python train.py --model="encoder-decoder image transcriber" --dataset="seven-segment displays showing three digits" --train_examples=97500 --image_size=32 --crop_scale_min=1 --horizontal_flip=false --translate=0.06 --color_jitter=0.2 --cutout=0.25 --tokenizer="char" --vocab_size=15 --encoder_arch="vit" --encoder_norm="layernorm" --encoder_norm_position="pre" --encoder_activation="gelu" --encoder_mlp_ratio=2 --encoder_head_dim=16 --encoder_fused_qkv=false --encoder_bias="all" --encoder_qk_norm=true --encoder_parallel_block=true --encoder_inner_norm=false --encoder_drop_path=0.05 --encoder_patch_size=[2, 2] --encoder_layers=12 --encoder_width=192 --encoder_positions="learned" --fusion="cross_attention" --label_smoothing=0.1 --decoder_width=192 --decoder_layers=6 --decoder_norm="layernorm" --decoder_norm_position="pre" --decoder_activation="silu" --decoder_mlp_ratio=6 --decoder_head_dim=32 --decoder_fused_qkv=true --decoder_bias="all" --decoder_qk_norm=false --decoder_parallel_block=true --decoder_inner_norm=true --decoder_positions="learned" --decoder_cross_attention_every=2 --decoder_tie_embeddings=false --init="kaiming_normal" --residual_init="none" --optimizer="adamw" --learning_rate=0.0016 --beta1=0.9 --beta2=0.999 --eps=1e-08 --max_grad_norm=0.5 --max_steps=4000 --batch_size=64 --epochs=2.6 --lr_schedule="wsd" --decay_fraction=0.3 --final_lr_fraction=0.05 --warmup_steps=800 --weight_decay=0.1
Rows from block 4 of the image encoder of a small encoder-decoder image transcriber, named by matrix and row number. Rows with one number belong to one neuron. Each number is 128 + 32 x the weight over its row's rms, rounded and kept within 0 to 255. All counts start at 0. Numbers have three digits each. After the name is the row's rms in percent of the matrix's.
After each neuron's rows are labels from the 100 images, of 14976, where the neuron reaches its highest value: "top examples" is what is common among them. Only what is clearly more common there than usual is listed. The data: seven-segment displays showing three digits.
# fc1: MLP up (encoder.blocks.4.mlp.fc1.weight, 384x192), inputs 96-191
# fc2: MLP down (encoder.blocks.4.mlp.fc2.weight, 192x384, transposed), outputs 96-191

fc1.369 118:078159132113103162093102100164162157136115108099086082158156131184100153165113185146074127125131105120115180201136077138168131093137189147090104123108145175152093094125116113127172076108169072137085118105158090170135137158161149107162153086128101151143126193195113129107064152110112240129
fc2.369 122:119121140169124163162097108160157152104120150131183082161183169191146145111114126101125192108167115099131187099140102124190141068128096094168100151137144108143127155103176149111139156127128101139119117151156169116124145114148118108144140028127151182206132189150152160091114186160126123151
top examples: amber glow

fc1.55 095:109109148124088153122204177133135136043131106123120124126159088124155131097201113153168093165127093129073172128107228092107150094153156196162183127107119099125104131194125115144196098124117168129146158176141098083060167148122155073170164155081098089148092122142147165104080140142115093110
fc2.55 094:137138096038135124165147079189100097109124065146141113104074059123107120141082088143120123161165169146142127134087168060156168139110145190106160139118162141142137141167149123113092141093138096136168133073071134116160107114132112138167132188097088095129118089170113140184124109147127151119
top examples: dark on pale

fc1.3 088:108094092159117171086126140078094126126156116107154153044153128158095130171145065135187147157128132144116119122110148123177162173154109129125130034143099136133112111095161126183119234065114119131115137154117091152104137136081153151173134137096142153208125090163135144140121124118162132133
fc2.3 079:127198147156141142157173085154147068127168124186111118080098130145135110157085096144190164107117146122142101098066174096111086087142100135137158078144110106111147143058090167111091098133114098140194175163112162136129141112161083136109144178156156128094183086139140122148165118162091117149
top examples: dark on pale

fc1.351 081:136192169150156174108148118066169138139076103132164183129111136139149161101057108119106125164143100113182109193084146123148115069145124123144156121142057119117123107124113126174122094114165102144074094057136081173066121106167160097159149065146154107136114220147145124142104152120151142063
fc2.351 068:184137120107088112173154096142128170146169074149054097126098159138132110126120050096074095097150126116064148095109149099131111131149112056115148141155136136070091146115133199054111110105136138119103065111124187141186153187149174090147119200151147158128121131154138126141146097107085090200
top examples: dark on pale

fc1.253 122:088108115114167150130119112118112159084176129111181126126129097101130147159129129115108094118138070138092160206162167120104116076151187187075160143126148139121150141165128125183116118194154163138175165132085038165086100176136124095112115123102104131109120190160135117171059122106091084133
fc2.253 137:142120130107178092169118104131069058079069100118113096145131075119154160121158130100071113125098104189140120112066151120107118093141140223094142082142105096127172101115136154144123155151151123109111088099046116122157130128125073157133085194118167113110121110125063112112149084114082114093
top examples: amber glow

fc1.4 103:061160107108079128068123109153131166088164146102149129143149057090097080186108101098095124159142058132112132162107138136121134131152210170130118099090160173125117133184153095139108184163168073150117090090140046143099118148128175090138175141141135132173117173141123120147107136125109183118
fc2.4 100:120152152183144113129142075115085127093109092123126110157170117125248158128129091173118153090166114066096108119096097154132114093135099155092056110161109090170105129135115177133135155166110140184149107162136180120113155196123128119176131155147203119145111111078202134178144141142080125152
top examples: amber glow

fc1.322 130:116125133190131160103106166103107165135146176128073141132146189154149139097171122114182112116143116135116095086141101111155111122085079100166120134133128110135153123115179174179148182099130093103117136155168110123070115119095121149163147085112120079184108152142091141126141107133126138087
fc2.322 157:163137166117132130167124102116089100095089109134100079090092089075125109130158093136113115137091171134135112105103111111133089104132127165142127077119140105117151106144076156122071135152114116152083158094105123096212145138146057145126124177148115148066172156139101124093150098148075161104
top examples: amber glow

fc1.87 093:156139124112147096131181088098187153105196188112157136063159171149179159160174143162140108118119080104108149140093082124102169095166173138151149106136134152121095087124098134112144130128084133130081138153123128091137117088157125122140124111173090153089147107067111198072124129089094133120
fc2.87 099:097086140122087146143070114117093137144101085104120093141187088194111109126145116145163113123116107111156149128046118138128079103161108162131072083089152151164102103139125134128105110114148081125081128160150153100170141145116111115187108114129133138142150172147181144149127164049068109159
top examples: amber glow

fc1.379 121:128158062147169153118132093109095135153161173096125121144128117096147183101181174111146071120166059109117068141133107070133155154142152115135132113096048118125147153126163169151143179150141143122165066088135093147079091107142110126082139084127093081126113192115112065107137106151146185100
fc2.379 121:166126138105143125132071143098161173089142106131124108060147129102122149133135106112183137147106168115096172106170082162059126155151144128100136164130129140101078092176085105099110121116123140086136157121110097161116130160114141070114124138171114204049143167178145129102120154181110186136
top examples: amber glow

fc1.138 087:123118064087128101119166091135088106051113100151138149137143100141152075143093140101160143120164112129145115125150131099118126184156108064118083132131117129136148128150152076155168132075144096153149122151109140103178086132128153093132124092087118128132108136148120090172126135097217076098
fc2.138 088:129176146104151223158115106243197127191168196134108142073074183172133139072147134113128167079112127119162112118185106100154133125184130114175147096127091119108125153079125174145128114145068066128115135114157133091130096131112164127061148053096149097108165109146096110098117114131135167106
top examples: amber glow